config = dict(
    model='segmentation model',
    beta2=0.999,
    lr=0.0021,
    shampoo_beta=0.999,
    weight_decay=0.2,
)
Rows from block 9, named by matrix and row number. Rows with one number belong to one channel. Each number is 128 + 24 x the weight over its row's rms, rounded and kept within 0 to 255. All counts start at 0. After the name is the row's rms in percent of the matrix's.
# convs0: first 3x3 conv (model.decb.0.1.convs.0.weight, 192x192x3x3), inputs 110-131, a 3x3 kernel for each
# convs1: second 3x3 conv (model.decb.0.1.convs.1.weight, 192x192x3x3, transposed), outputs 110-131, a 3x3 kernel for each
convs0.110 118 [120 134 123 165 114 115 145 146 106 137 126 119 124 116 117 119 132 107 143  89 111 145 123 114 124 147 145 110 139 119 138  99 136 135 122 137 146 116 138 125  94 133  93 119 167 143 138  92 109 132 122  97 109  97 134 147 147  95 110 170 182  98 124 156  51 108 131 143 120 137 176  99 112  75 194 202 180 146 147 145  89 155 139 132 113 140 129 127 136 102 120 155 118 129 155 133 122 145 112 161 111 154 160  98  98  85 105 186 142 134 114 158  89 100 111 153 171 122 105 135 151 128 126 121 118 127 157 148 134 145 120 147 148 124 113 170 150 117  77 176 139 117 103  94 164 128 118 168 152  88 166 125  63 165 110 176 124 165 146  75 160 161 155 134 136 122 111 120 114  88 138 111 143 133 150 113  93 102  90 138 119 124 133 115 125 140 118 109 127 121 158 126 124  75 174  99 121 153]
convs1.110 112 [159 115  92 152 152 143 102  91 181 152 156  98 117 145 112 103 129 159 114 144 154 129 175 152 122 110 118 129  97  55 168 167  50 133  97 136 130 141 101 114 174 128 100 148 120 135  95 132 127 140 161 129 153  66 132  91 195 109 123 139 114 162  79 149 120 123 139 109  95 171 140  97 149 151 150 125 129 118 126 132 140 113  93 113 124 135 102 135 135 142 132 134 137 148 105 133 135 130 104  98 131 144 103 146 116 144 144 114 154 111 159 133 110  74 123 138 130  72 136 145 168 184 140 141 119 119 113 140  94 159 109 121 101  97 146  92 132 155  98 151 109 164 144 100 103 170 109 150 121 140 195  78 102 104 106 152 133 110 130 142 165 126 153 117 131 126 177 105 129  89  91 121 150 119 122 176 131 131 133 124 150 163 124 154 146 109 114 140 132  81 111 137  85 176 217 113 137 116]
convs0.111 128 [120 113 122 118 115 112  94 113 140 132 100 136 133 133 147 107 132 132 122 108  97 139 141  95 125 114 143 142 108 138 137 146 118  90 109 142 132 142 127 118 113 118 101 136 130 115 103 136 143 163 157 117 167 141 113 106  85 131  31 101 114  83 119 141 117 111 112 132 134 121 119 130 114 167 129 149 110  89  97 123 140  84 146 138 160 138 127 135  77 136 179 168 174 157 149 187 115  99 131 112 107 148 105 143 145 159 167 109 115 149 107 100  95 109 137  97 114 135 108 138 150 114  73 107 132 114 100 118  97  98 132 145 159 169 130 131 120 100 114  52 134 180 128 116 152 110  94 117  98  84 133 101 123 122 139 110  82 143 107 163 149  91 104 114 126 121 168 141 131 136 116 136  95 134 108 104 145 141 131 123  99 153 122 140 128  96 132 134 151 120  69 113 127 160 132 115 132 133]
convs1.111 118 [149 109 165 112 103  93 135 157 113 113 121 143 150 117  79 157 178 130 132  75 148  73 104 108 119 155 149 137 111 164 158 125  99 125 143 131 181 111  86 127 147 129 134 156 146  86  82 115 139 116 139 149 121 129 145 157 119 101 129 149 103 134 112 105 126 117 139 149 134 136 157 133 123 163 180 120  97 115 106 111 118 129 128 115 126 135 140  74 124 131 105 123 142 143 137 158 125  97 122 154 119 118 134 143 142 124  98 125 105 141 141 117 100 102 155 106 131 119 103 104 108 116 100 153 180 140 105 111 120 112 131 173 136 117 129 121 120 128 113 150 218 183  98  89 105 132 136 135 164 118 106 148 115 127 125 120 142 132 143 120  99 124 125 103  82 123 195 149 162 130 155 113 127 119 161 149 128 130 127 126 151 102 107 142 139 117  94 135  97 137 126 128 109  95  93 213 180 126]
convs0.112 064 [134 123 137 158  99 118 148 113 126 130 147 146 114 109 116 136 152 117 123 109 124 159 121  92 124 146 127 142 103 130 138 119 122 117 138 107 176 141 128 121 119  95 100 102 140  86 157 141 109 118 112 127 101 165  98 103 108 128  92 121 168 107 150  85 124 123 148 138 128 143 118 109 161 115 172  96  59  99 125 160 136 122 127 124 117 137 117  93 118 140  90 102 105 112 118 123  98 138 135  92 148 144  99 114 127 152  68 101 108 163 112 121 123 110 149  90 130 134 116 107 139 159 150 114 104 164 123 122 155  99 129 111  96 142 117 150 107 112 135 130 134  98 149 164 133 126  99 104 145 116 144 122 117 154 145 104 113  90 114 183  46 119 133  85 179 135 147 167 149 145 137 148  83 116 167 124 112 112 132 186 131  99 142 143 139 143 123 152 135 140  80 142 179 152 134 107 177 175]
convs1.112 061 [133 125 138 139 119 167 160 147  65 113 121 132 131 121 133 129 153 124 108 105 124 150 111 100 152 143 140 142 136 131 174 154 144 106 169 124 132 156 145 133 143 159 137 145  56 109 149  73  83 158 156 108 161 170  95 126 136 114 118  84 150  75 102 133 117 103 116  98 158 170 128 153 164 127 111 127 127 136 153 109  93 118 156 116 160  94 114 140 114 125 137 137 117 141 130 150 184 115 104 117 140 106 107 143 137 130 136 168 143 124 102 115 129 116 139 120 105 152 123 155 164 151 153 136 101  89  97 101 118 173 103 120 160  69 135 166 109 112 134 119 118 149 124 134 167 130  84 121  57 178 152  88 163 125 134 129 107 117 157 157 134 115 106 127 135  85 148 139  74 149 168  92 136 133 140 160  99 115 118 165 156 102 155 168 151 126 165 142  72 107 118 130 161 131  89 116 159  99]
convs0.113 101 [149  98 115 124 176 141  98 116 160 108 112 102  98 121 172 205 136  94 160 124 125 136 109 123 131  95 126 121  75 116 150 143 105  96 134 124 128 109 103 127 141 123 111 142 120 166 145 111 131 102 136 146 100 125 144 119  87 145 143 102  80  98 158 160 125 134 149 153 121 163 149 102 139  76 135 137 163 143  86 141 151 100 128 161 125 103 146 131 144  99 120 139 155 125 152 173 102 126 123  96 133 129 117 126 131 143 106 121 130 142 191 132 105 143 185 149  89  91 126 106  79 127 133 159 122 121 138 125 129  94 144 126  99 109 126 142 101 104 162 157 136 159 129 113 128 135 128 108 130 163 179 159  87 158 134 105  95 133 197 135 123 144  96 130 112 143 100 160 130  70 142 128 101 152 154 113 116  81 151 121 119 121 100 114 132 153 134 143 105 121 105 126 184 139  86  45 143 178]
convs1.113 095 [156 132 122 121 139 151  99 113 110 142 124  87 111 116 144 141 134 126 135 181 110 142 116 144 112 100 121 149 136 171 139 123  68 120 148 129 152 107 137 113 111 139 170 125 112 130 169 122 165 118 177 122  86 118  86 137 162 107  84 163 189 142  87 168 166  96  89 113 134  98 142 105  88  90 148 128 142 135 171 131 117 117 129 108  87 133 179 123 129 150 115 154 117 152 121 124 126 132 128 163 163  82  97 146 137 133  92 155  88 113 110 140 153  94 131 121 154 151 108 123 111 108 125 127 158 146 143 142 142  86 130 141 109 145 127 130 132 113 107 136 118 156 117 108 111 105 115 145 101 110 126 132 141 122 117 124  95 122 153 158 111  88 115 157  91  99 148 121 102 115 116  95 124 178 142 148  87 117 115 115 135 141 142 131  84 152 167 147 131 103 166 156 110 152 115 150 108 129]
convs0.114 103 [ 83 136 155 169 130 118 102 134 164 131 113 156 154 148 103 142 190 128 117 100 123 143 136 143 133 118 114 161 147 102 140 109 109 130 138 134 138 133 112 122 132 114  99 136 149  94 123 123 113 123 134 125 113 125 134 141 142 116 153 124  97 112 117 121 117 181 123 109 113 126 132 102 141 149 120 102 143 184 118  60 111 123 170 130 132 133 126 135 143 130 106 134 124 114 140 154 130 130 123 132 110 110 115 122 186 130 100 119 122  80 169 154 130 117  90 142 156 116 130 134 109 132  83 131 146 152 123 115 119 121 123 118 128  95 145 116 159 118 117 171 153 145 109 131 130 145 170 166 139  64 162 135  95 117 150 124 147 110 126 134  89 111 113 145  83 133 123  97 140 124 172 162 125  79 122 168 121 112 121 155 135 122 119 141 150 101 106 151 103 131 125 120 141 132 140 133  86 134]
convs1.114 091 [150  76 155 141 114 169 137 143  95  93 112 137 177 137  99 132 110 114 131  60 117 115 140 124 121 170 118 128 183 150  77 116 134 170  85 121 111 120 116 110 132 101 125 154 140 134 148 129  99 119 128 103 148 148 147 146 112 101 111 134 134  92 108 141 126  72 142 116 151 130 136 158 112 155 111 182 126 114 122 111 135 144 128  78 147 154 124  90  97 126 143 106 114 134 129 137  93 142 143 123 115 148  96 147 150 120 142 142 141  88 151 162 172 109  63 166 108 128 106 136 156 119 137 127 106 131 130 176 115  81 115 172 167  62  82 146  89 106  69 158 104 168 113 141 147 116 110 165  89 109  86 122 170 122 166 133 130 124 126 122 117 156  61 127 112 114 128 112 178 143 137 128 146 146  90 131 139 185 149 115 110 127 122 139 103 175 142 103 135 147 149 158  70 119 118 145 169 150]
convs0.115 084 [167 146  79 119 150 151 155 108 110 112  86  84 138 143 124 156 106 109 125  97 145 118 179 116 131 151 107  98 180 106 148 113 107 123 160 166 151 136 126 138 140 135 141 119 120 141  89 136 137 138 155 121 175 103 102  93  99  76 145 160 154 139 120 121 132  87 150  85 168  97  84 155 122 155 146  93 159 142 137 129  78 109 112 126 107 125  87 110 171 102 145 102 132 149 113 136 162 154 118 120 109 143 109 141 116 137 166  97 103 148 165 109 158 124 108 173 139 139 100 119 137 120 143 141 129 126 115 147  91 102 118 151 169 140 134  84 148 131 142 102 152 138 109 109 132 118 124 129 136 121 125 117 179 147 133 149 103 144 154 154 155 140 122 157 115  53 146  96 125 125 138 139 136 121 146 112 148  94 138 109 149 137 112 112 132 180 180  57 135 140 133 134 131 125 106 132 108 139]
convs1.115 088 [125 153 156 120 133 116 103 118 118 174 132 127 114 102 148 127 118 108 114 165 100 147 114 100 128 128 181  99 127 124 167 123 125 121 124 109 150 113 144 104  81 139 115 151 124  88 108 134 143 105 155 128 135 121 128 153 122 149 145 154 108 107 131 142 156 123  80 121 176 145 135 112 141 120 133  68 125 138 149 141 112 111 133 114 164 119 129 138 151 109 136 134 108  96 116 134 113 131 174 131 121 115 135 104 130 138 132 108 125 117 166 120 126 134 104  93 125 141 139 123 129 122 129 114 121 124 118 146 113 164 165 155 141  86 139 154  77 167 155 109 137 110 105 150 124 142 110 109 114 186 104 102 140 118 102 135 102 167 126 109 116 120  90  76 145 200  67 122 116 152 140 144  76 139 134 145 144 124 119 100 112 170 157  69 136 149 158  89 121 156 115 110 145  97 128 143 161 147]
convs0.116 124 [151 133 147 132 132 145 149 122 139 140 137 103  91 134 143 108  94 149 129 149  98 127 175  79  97 105 161 163 136 148 135 107  83 102 141 126 144 130  95 139 110 132 133 111 131 104 104 106  91 165 144 130 140 120 157  84 136 164 114 121 137 157 120 131 127 114 164 121 114 124  73 128 137 112 128 137 188 104  74 152 108 146 147 118 124 143 118  94 115 124  92 113 145 180 129  78 123 171 124 128 155 155 106 143 169 107  80 149 123 141 120 144 161 123 157  98 121 144 127  84 113 113 126 152 126 114 125 153 156 104 143 124 123  88 123 119 115  79 163 105 138 151 121 109 130 107 133 141 140 131 127 129 159 177 158 159 122 102 187 125 123 108 115 188  84 153 110 101 114  66 137  83 144 107 123 125 139 156 111 100 134 151 110 159 152 105 128  99 136 128 107 117 145  89 116 111 105 173]
convs1.116 142 [154 106 109 122 174 136 104 125 171 127 130 129 113 100 148 140 132 121 130 110 122 138 132 143 147  95 103 119 106 126 144 103 116 110 117 120 101 137 131 107 118 135 162  97 125 139 154 152  78 156 126 170 104 113  99 116 131 138 162 131  85 148 129 112 105 157 107 131 102 143 111 123 115 135 124 137 105 136 107 144 120 115 114 125 149 123  79  93 156 141 140 104 140 132 125 161 122 101 139 117 148 128 138 121 150 155 113 106 156 140  97 112 101 139 104 176 173 153 148 121 148 146 110 141 118 147 121 101 121 105 134  99 161 115 130 188 121  97 125 180 145 103 150 103 124 102 128 119 128  80 140 135 158 101 144  96 126 108 158 113 138 132 150  83 130 147  76 128 143 169 156 123 135 113 130 145  84 141 114 172 134 100 142 103 129 162 161 111 106 120 137 143 165 113 128 161 136  83]
convs0.117 088 [123 130 140 151 107  92 117 134 132 116 140 108 138 137 116 165 133 124 121 144 132 126 121  65 146 104  97 128 161 112 143 102 157 159 113 117 123 131 131 156 145 115 109 133 122 139 136 129 116 140 131 177 139 143 117 106 104 147  77  87 116 107 130  63 125 129 102 148 180 134 115  88 126 135 203 113 125 132  57 104 126 108 123 100 136 116 119 157 138 101 162 140 100 154 146 107 113 107 153 111 117  88 120  97 125 156 159 138 144 112  67 123 166 124 155 121 114 138 111 121 171 141 106 118 127 183 144 129 137 137 174 117 144 152  87 138  81 103 148 174 128 107 155 110 130 139 122 124 154 108 121 131 150 158  93 109  99 172  84 114 127 119 110 115 220 141 126 148 146 141 126 150 170 109  92  98 151 107 117 107 104 134 120 100 171 189 140 146 117 158 154 184 117  75  93 119 145 135]
convs1.117 083 [118 100 167 150 156  79 115 136 127 131 141 134 126 127 124 140 147 128 112 162  98 172 112  96 160 126 127 163 130 111 108 175 131 123 144 118 173 111 126 116 138 119 109 134 100 148 111  74  83 123 178  93 127 110 106 136 134 226 157 102  82 144 133 169 103 130  87  77 179 151 138 145 134 105 142 167 155 105 141 115  94 153 137 150 143 150 124 168  89 132  94 142 149 142  96 119 161 116 106 147 134 107 110 132 105 145 164 153 107 157 105 147 131 113 193 164 128 135 133 161 124 130 109 116 162 123 135 128 107 127 120 135 111 106 118 154  72 168 129 148  86 103 149 182  95 157 175 157  99 144 156 141 115 126 109 126 128 129 149 126 155 120 151 124 111 119 122 126  79 110 141 155 138  85 133 127 169  87  82 106 160  95 133 108 101 153 133 145 110 139 155 112 164 151 134 103 122  87]
convs0.118 100 [127 105 128 141 115 120 104 117 121 121 115 123 155 118  94  99 143 137 117 100 132 150 170 139 121 142 166 135 134 115  86 100 106  85 151 144 105 114 163 151 126 119 135 136 121 143 108 124 132 130 115 115 143 150 164 139  75  88 142 136 103 109 149 108 207 110 120 118 109 145  73 161 123 149 152  94  47 161  94  97 130 134 127 117 156 107 148 150 119 132 109 132 117 102 141 132 163 136 129  93 135 169 106  91 160 122 119 166 131 140  96 139 106 102 131  99  93 137 123 133 122 147 143 101 134 128 107 148 103  88 162 119 122 121 172 136 100 114 165 142 103  69 196 122 129 122 126 134 141 116 113 142 115 134 132 109 132  94 123 131 133 138  91 101 172  92 156 178 181 171  89 128 177 142 157  74 158 141 124 180 144 191 159  99 158 184 127 106 157 118 135 145 106 141 125 148 153 123]
convs1.118 101 [138 124 136 150 156  59 101 173 165 110  89 175 157 111 105 121 129 127 116 146 156 143 142 122  92 109 133 160 115 108 121 155  99 139 112 110 128 118 111 148 153 122 116  95 143 142 155  93 148 140 140 115 122 159 120 143 113  98 145 132 143 135  75  94 171 111 154 161 102 106  93 157 149 134 136  81 145 155 108 124 114 113 103 144 126 101 142 100 142 105 144 101 150 116 106 150 137 158 131 131 146 116 104 149 114 110 100 148 123 132 101 156  95 143 154 113 127 126 147 126 133 149 140 135 141 114 116 156  69 118 168 166 132  98 157 141 129 128 119 146  72 130 159 135 171 130 129 138 149 146  81 131 143 110 101 106 145  98 149 153 103 105 165  90  84 107 127  88  85 162 146 151 105 108  91 152 132 141 140 122 150 147 157 109  79 175  75 115  90 131  94 103 129 127 132 121 106 134]
convs0.119 091 [106 138 162 106 113 157 166 107  91 132 156 127  94 121 121 115 106 116 144 186  99 147  83  82  86 105 127 139 136 104 169  93 123 139 150  99 134 178 131 114  93 132 126 114 135  86 159 129 145 114 126 155 113 116 104  86 141 107 108  97 126 149  75  76 181  78 126 120 111 130  91 156 156 165  95 105  95  72 107 103 114 111 118 115 129 150 149 116  99 145 126 125 131 126 120 103 111 117 137  94  87 175 152 127 103 117 143 114  84 148 140 164 126  92 153  99 166 129 107 127 130 122 118 138 140 139 121 139 103  78 136 134 170 145  90 161 169 161  97 126 104 102 130 134 146 101 102 156 161 132 136 111 103 104 133 125  92 106 162 163  96 131 116  99 124 190 174  98  64 146 185 164 112  68 113 140 145 133 128 150 132 145 106 164 136 121 126 135 171 134 108 117 110 111 142 157 163 153]
convs1.119 088 [147 165  79  95 142 153  98 105 125 149 144 131 121 150 149 139  83 121 132 140 190 151 125  91 103 115 110 121 144  82  83 145 116 133 145 132 102 160 116 130 119 162 152  96 119 120 140 135 122 141 145 142 105 125 123 136 133 101 123 118 144 114 166 127 130 169 151  90 114 173 107 138 113 178 140 124 156  91 122 127 153 133 137 138 139 110  89 103 175 146 101 128 118 167 114 143 176 116 126 120 139 116 161 167  78  85 144 168 119 139  54 148 155 139  94 140 168 137 110 107 116 131 176  85 115 122 140 130 116 123 127 140 148 111 151 107  90 159 141 152 162 121 103  93 152 134 143 114 125 143 131 139  97 158 151 136 163 133 103  92 144 165 142 123 162 146 102 112 140 125 133 131 138 137 119 139 108 196 124 149 108 131 105 126 116 166 121 115 114 141 118  85 119 128 160 163 139 127]
convs0.120 094 [123 135 161 103 136 125 129 152  94 119 143 144 144 136 128 114  97 141 110 132 122  92 127 144 153  95 137 209 117  64 105 107 145 157 132 115 132 120  93 124 126 181 133 143 134 115 135  63 113 128 121 142 117 176 163 114 120 108 135 116  88 189 129 137  86 125 154 136 193 105 111  84 120  92 124 174 109 163 147 163 160  94 159 139 127 144 121 171 127 141 154 137 145 123 124 103 117 131 128 123 140 119 102 139 118  80 114 171 138 111 151 114 130 114 115 183  90 142 139 166 114 104 119 118 129  80 119  84 120 102 121 152 143 139 139 106 169 125 175 143 137 162  87 101 123 111 109 132 149  98 119 142 125 124  98 114 102 110 137 109 174 123 158 159 120 151 132 139 106  81 135 152 111 136 136 145 121 111 167 139 156 132 142 178 147 139 133 138  49  93 142 115 146 121 137 131  93 162]
convs1.120 092 [164 109 115 115 112 112 106 143 137 146 131 120 151 133 137 108 127 143 140 171 102  88 124 137 110 102 150 109 120 117 107 156 118 145 145 129  93  98 151  97 106 170 138 140 140 119 122 145 111 105 162 142 153 107 152 103 180 151 106 128 135 164 103 154 136  98 117 133 115 124 111 142  19 129 162 121 159  98 159 132 135 145 110 114 149 147 152 127 135 139 125 141 120 135  90  93 141 125 135  92 129 144 132 121 196 154 113  78 127 101 147 130 117 115 121 182 107 140 132 131 120 145 104 118 154  91 146 138 101 102 126  98 125 133 162 100 157 126  74 109 108 123 124 103  99 189  94 126 165 114 127 104 162 119  98 115 106 119 120 132 188 130 152 141 126 136 100 134 140  53 115  81 124 134 140 153  91 141 142 129 123 121  78 112 141  88 113  83 129  63 110 129 140 153 127 150 125 105]
convs0.121 087 [121 126  78  73 143 176 164 107 132 139 145  81 119 145 128 121 103 188 132 107 135 130 143 121 139 137 113 119 123 149 162 117 149 117 128 139 143  84 173 135 158 107 127 160 131 151 100 129  99 156 150 129 154 128  87 120 147  71 167 161 133 153  81 137 113  90 173 102 102 106 149 138  80 135 202 133  71 109 188 100 145 150  94 103 153 122  83 134 145 119 115 130 144 121 160 131 141 131 105 153 101 109 143  75 149 144 152 130 161 144 147  95 173 128 126 158  56 113 164 115 123 126 120 130  89 108 151 135  88 129 136 129 119 136 146  91  92 149 177 122  87 140 109 132 123 118  93 107 145 143 109 140 147 151 149  99 101  76 174 147 133 158 121 102 147 127 129 150 154 108 126 115 136 163  87 141 117 168 168  97 115 149 116 166 124 139 118 104 125 112 144 156 142 147 132 195  63 112]
convs1.121 083 [137 124 144 162 137 135 165 139  65 126 110 154 141 107 138 144 117 125 158 133 114 132 110 138 136  92 140 168 123 119 116 129 165 112  89 177 135 115 114 138 120 128 142 113 141  94 151 154 120 156 110 112 141 170 122 128  89 116 117 171 110 102 140 130 135 115 118 175  97 146 146 139 159 128 123 142 124 146  98 135 138 130 136 109 124 143 116 124 115  82 153 112 123 133 117 119 131 151 116 153 131 162 101 125 121 141 136 108 145 159 132 119  94 129 117 131  96 151 141 135 124 151 134 127  97 132  79 128 106 126 146 150 153 131 152 111 125 107 165 170  76 104 157 169 176 107 145 144 153  98 104 127 148 149 147 110 111 128 173 153  95 130 177 175 159 144  90 100 106 176 144 161  81  90 109 142 148  94 127 164 171 169 138 135 156 111 130 132 119 143 161 122 154 121 100  86 171 123]
convs0.122 086 [183 138  66 136 136 119 115 122 144 142 160  90 139 121 143 141 144 167 132 130 142 107 135 148 142 115 112 154  61  97  64 111 142 112 171 145 143  90 109 133 130 127 121 119 133 134 150 135 100 154 112  70 178 149 101 127 212 156 128 127  89 131  70 137  95  99 130 137 149 167 145 122 102 130 125 139 133 144 120  95 152 141 142 148  89 129 152 144 132 117 142 159 147 115 141 101  87 129 104 145  86 101 108 136 199 122 135 105 168 122 116 125 171 176 120 135  57 149 150 138 126 126 140 131 137 120 142 114  99 130  96 135 152 146 103 124 179  74 117 120  66 128 107 139 148 142 156 168 113  84  82 120 109  94 133 143 150 173 132 111 131  94 104 145 127 110 130 145 101 140 122 143 152 181 123 142  69 126 126 122 122 101 106 146 120 145 128 117 130 133 126 156 147 108 133 138 102 143]
convs1.122 083 [ 87 125 151 120 136 123 138 140 105 115 115 106 110 139 155 163 139 100 114 138 117  94 108 163 111 122 108 116 131 127 174 155  87 111 136 137  89 119 126 173 107 122 145 130 131 109  86 148 107 109 138 139 135 132 176 121 161 155 127  78  97 160 152 143 120  81  99 135 141 112 144 114 146 131 124 148  94 142 131 125 133 123 122 136 139  99 137 153 101  87 107 139 129 155 130 132 143  87 136 142 111 131 107  98 180 110 188  51 183 153 132 103 109 158 137 172 103 145 133 124 111 123  99 131 135 109 106 128 152 135 132  97 161 114 155 133 185 119 140 117 105 179  80 114 118 149 156 155 147  84 137 124  97 141 137 136 100  96 158 162 132 109 103 103 128 136 122 136 138 110 140 103 112 182 138 128 130  95 158 149 123 148  98 102 106 103 139 135 159 117 111 150 124 127 121 100 133 157]
convs0.123 110 [141 137 100 123 128 110 114 159 164 155 130  83 158 131 108 148 120 133 152 133  96 113 141 122 131 117  87  90 129 122 131 139 120 116 147 122 113  97  91 133 150 151 110 128 142  97 125 102  79 137 136 156 132 115 114 166 138 131 146 152  76 128 182 130  70 104  70 144 137 161 149  94  83 110 153 138 112  76 155 121 115 126 118 112 136 162 116 142 142 131 126 149 135 113 108 121 143  96 113 137 128 144 102  90 172 128 149 154 132 145 115 139 136 116 117 111 113 104 115 143 114 157 165 122 126 128 132 128 110 153 116 113 138 122 160 103  78 139 117 109 117 111 143 172 122 127 120  99 131 143 118 122 113 165 134 120 153 111 109 135 103 113  85 108 170 133 105 142 141 118 106 118 142  70 128 138  87 176 179 132 180 136 109 162 123 148 108 123 131 150 156 178 113 137 163 110 121 109]
convs1.123 131 [115 106 149 161 147 118 176 111 136 152 158 144  79 118 131  81 120 136 133 143 128 140 171 171 144 104 136 113 136 165 163 172 121  90 143 170 170 153 158 150 170 135  95 164  73 131 111  87 153 122 101 160 138  72 110 111 129  76 141 150 186 144 125 102 138 133 154 122 148 127  99 117 140 145 145 130 101  76 102 143 161 176 149 139 122 100 119 130 147 122 148 137 111 131 158 116  71 148 144 122 114 132 171  84 130 148 129 127  98 125 138 127 139 132 100 103 138 135 100 120 102 156 122 120 174 120 139 125 131 122 137 126 109 133 112 102  81 157 148 152 122  99 111 119 136 141 123 142 134 128 113 134 125 159 138 144  81 137 137 112 147 134 135 133 107 130 143 147 145 118 113 115 142 145 101 111 127 125 140 109 156 128 134  77 190 123 122 159 137 113 126 109 140 130  81 134 132 125]
convs0.124 106 [125 123  99 169 148 145 117 153 177 120 122 111  99 155 115 138 126 121 109  94 150 135 118 150 158 120 103 142 113  84 127  97 123 156 155 135 122 122  91 111 119 136 158 135 143 162 138 106 126 101 118 103 143 185 135  75  78 107 129 115 139 121 143 149 131 127 121 146 124 107  98 121  97  84 121 104 132 138 133 180 111 156 125 115 138 134  89 146 112 133 137 137 113 135 167  98 114 154 147 163 114 163 117 144 123  98 156 140  82 134 121 144 100 114 122 113 130 131  99 142 133 140 113 137 161 131 104  84 154 133 118 134 157 126 104 109 199 204 126 159 121 147  38 114 168 164 119 105 127 148 134 126  87  85  68 157 163 181 158 125 177 162 123 140 153 112 132 120 139  64 135 140 137  99  69 129 156 136 113 149 181 159 135 138 127 141  91 103  81 144 146 118 117 131 134 128  96 120]
convs1.124 099 [148 110 120 150 116 118 125 114  86 154 121 114 111 101 118  97 112 123 133 119 138  97 143 140  97 169 108 136 142 160 153 111 112 123 118 128 164 124 132 135 114 106 110 139 105 137 124 117 123 125 169 126 107 112 115 120 155 116 100 146 160 157 116 169 144 162 105 120 110 115 120  95 145 111 169 110  90 127 134 119 127 111 119 122  80 132 139 125  87 146 140  98 154  97  97 155 130 145 129 116 109 146 150 151 104 113 131 118 102 141  96 125 138 148 187 134 117 144 110 120 122 168 150 103 111 128 140 128 149 149  95 154 131 153 111 164 219 147 129  54  68  91 157 157 117 134 130 128 118 186 147 127 142 123 100 132 109 116 113  96 144 133 102 174 107 156 127 160 147 114 142 162 114  95 133 139 150 150 151 134 183 104 126 128  98 145 123 125  78 128 154 109 132 126 129 142 124 122]
convs0.125 101 [128 161 110 109 181 132 168 163 106 147 128 155 127 104 119 172 119 107 120 155 183 115 147 123  84 109 101  98 126 188 127 123 137 158 123 124 157 131 139 138  94 120 165 130 128 104 110 121 122 126 165 139 129 129 122 107 120 108 133 137 205 194 108 114 110  95 114  95 152 150 141 149 121  96 101 132  93 136  98 127 151 116  79 199 117 136 150 130 192 113 144 135 161 161  89  86  83 138 164 115 138 152 158 135  85 119 162 162  98 138 123 124 124 124 167 138 164 108 137 125 110 145 124 116 113 112 126 123 113  99 146 144  96 115 132 166 174 140 131  85 135 167 111 109 102 143  98  99 173 159 139 105 189 118 138  98 159 120 136 157  92 104 119 102 149  96 165  79 143 121 111 119 116  97 196 116  87 120 108 151 110 122 123 127 139 145 129 157 118 177 133  90 128 118  85  87 132 175]
convs1.125 091 [164 130  59  92 137 101 112  98 132 167 177 133 113 142 145 123 103 107 118 165 191 117 135 126 118 109 145 114 138 147 125  90  88 151 121 139 146 127 102 114 124 145 102 131 135 153 128 117  75 129 123 122 156 125 166 105  10 159 162 118 144 164 145  97 109 139 165 180 147 130 147 137 122 116 126 155 134  95 127 104 100 142 154 146 133  90 127 156 110 126 120 145 114 139 163 117 137 126 128 106  63 179 101 119 139 104 120 144 123 128 136 114 132 144 152 133 116 123 117 126 112 136 155 155 125 131 150 132 129 122 146 144 120 109 146 129 171 102 115 142 185  90 104  98 139 166 120 126  95 126 122 115  98 158 136 149 115 109 132 153 135 106  86 117 184 162 115  93 134 129 185 137 140 139 136 143 143 116 124 163 114 127 138 133 152 123 106 108 148 100 125 122 125 127 175 156 118 113]
convs0.126 089 [108 154 136 104 130 109 131 125 130 123 100 108 102 128 138 173 173 128  90 101 115 150  99  92 126 122 178 161 104  88  95  99 142 137 169  98 134 112 143 133  98 114 132 141 142 128 162 122 121 159 130 100 117 131 125 108 117 133 142 100 172 126 112 141 165 177 107 120 149 104 136 154 156 142  96 154  94 175  70  77 169  92 134 106  90 158  99 137 165 147 118 130 136 139 139 121 127  86 123 151  99 111 136 146 156 146 121 118 109 123 106 180 149 104 166 146 146 132 178 109 129 117  97 135 119 146 116 124 129 120 124 114 111 136 158 136 167 125 156  88 120 158 155 104 113 119 156 138 125  91  88 178 123 142 148  57 134  72 147 172 125 129 135 135  97 119 139 182  68 164  96 112 135 193 153 122 119 140 137 123 137 154 109 110 156 147 126 131 121 100 157  87 132 114 106 130 108 174]
convs1.126 091 [140 130 134 139 173 106 124 109 122 132 115 103 137 151 131 130 154 111 121  88 139 110 144 109 119 143 152 109 106 136 154 168  92 137 148 120  91 159  87 148 114 142 140 104 183 112 133 159 132 131 149 131 113 128 129 114 139 157 164  82 145 134  97 133 158 115  85 129 127  66 135 167  97 180 172 144 114 127 100 119 114 155 138 101 131 101 176 108 132 130 132 118 131 142 141 140 130 117 131 106 134 116 138  98 148 178 126 114 155  98 135 167 166 136 114 138 155 137 104 120 129 159 108  83 138 160 162 119  96 117 128 173  99 123 135 131 136  91 111 143 117 110 135 107 141  91 121 112 183 163 166 124 132  88 159 125 115 116 142 158  89 125 163 103 145  94 141 149 128  78 124 102  97 172 108 133 136  98 166 101 141 130 113  99  86 160 139 105 127 136 158  66 134 142  74 108 149 157]
convs0.127 090 [ 92 180 178 111 118 139 152 142 122 139 136 105 132 154 113 109 101 137  56 126 126 123 154  80  90 110 143 135 123 129 110  96 117 126 134 120 125 124 132 140 110 108 149 120 145 123 117 137 121 113 134 141 135 111 105 141 133  93 137 171 176 146  73 153 112 121 107 142 144 172 126  99 108 180 174  66 143 183 106 104 141 132  83 153 143 124 116 127 165 118 151 162 154 135 167 125 146 135 141 111 199 134 180 122 109 124  66 171 162 125  96 156  97  61 117 170 242 134 136 105 116 153 123 108 149 133  98 110 168 139 127 132 146 148 100 158  86 141 173 100 116 131 160  88 160 136 131 133 116 103 115 140 136 122 105 133 139  98 131  80 103 167 166 133 118 138 159  95 124 125 120 152  73 142 146 120 153 123 124 123 164 152  81  91 122 113 150 112 170 126 166 164 127 143 141 108 112 135]
convs1.127 087 [ 91 145 130 127 202 111 176 142 132 139 125 128 136 132 123 104 121 153 135 137 156 124  95 116 115 177 135 149  59 106 123 154 117 113 119 154 121 139  91 117 141 154 163 111 134 138 135 128  95 176 155 166 133 124 131 116  79  99 148 153  91 165 115 111 138 127  93 152 122 130 113  86 125 104 123  97 115 104 132 111 149 153 109 157 112 126 131  71 154 137 130 133 129 159 112 117 101 130 149 116 131 155 106 125 138 166  93 123  98 103 166 128  81 115 167 148 103 127 105 119 118 124 127 120 149  95  97 123 164 113 152 149 109 137 115 155 125  95 129 110 153 132 115 105 105 125 125 122  93  86 121 130 146 144 120 114  77 103 131 108 138 120 118 116 161 157 116 101 170 121  96 142 132 107 143 140 108 141 126 111 108 113 124 101 128 130 130 137 146  80 110 120 122 147 136 183 129  98]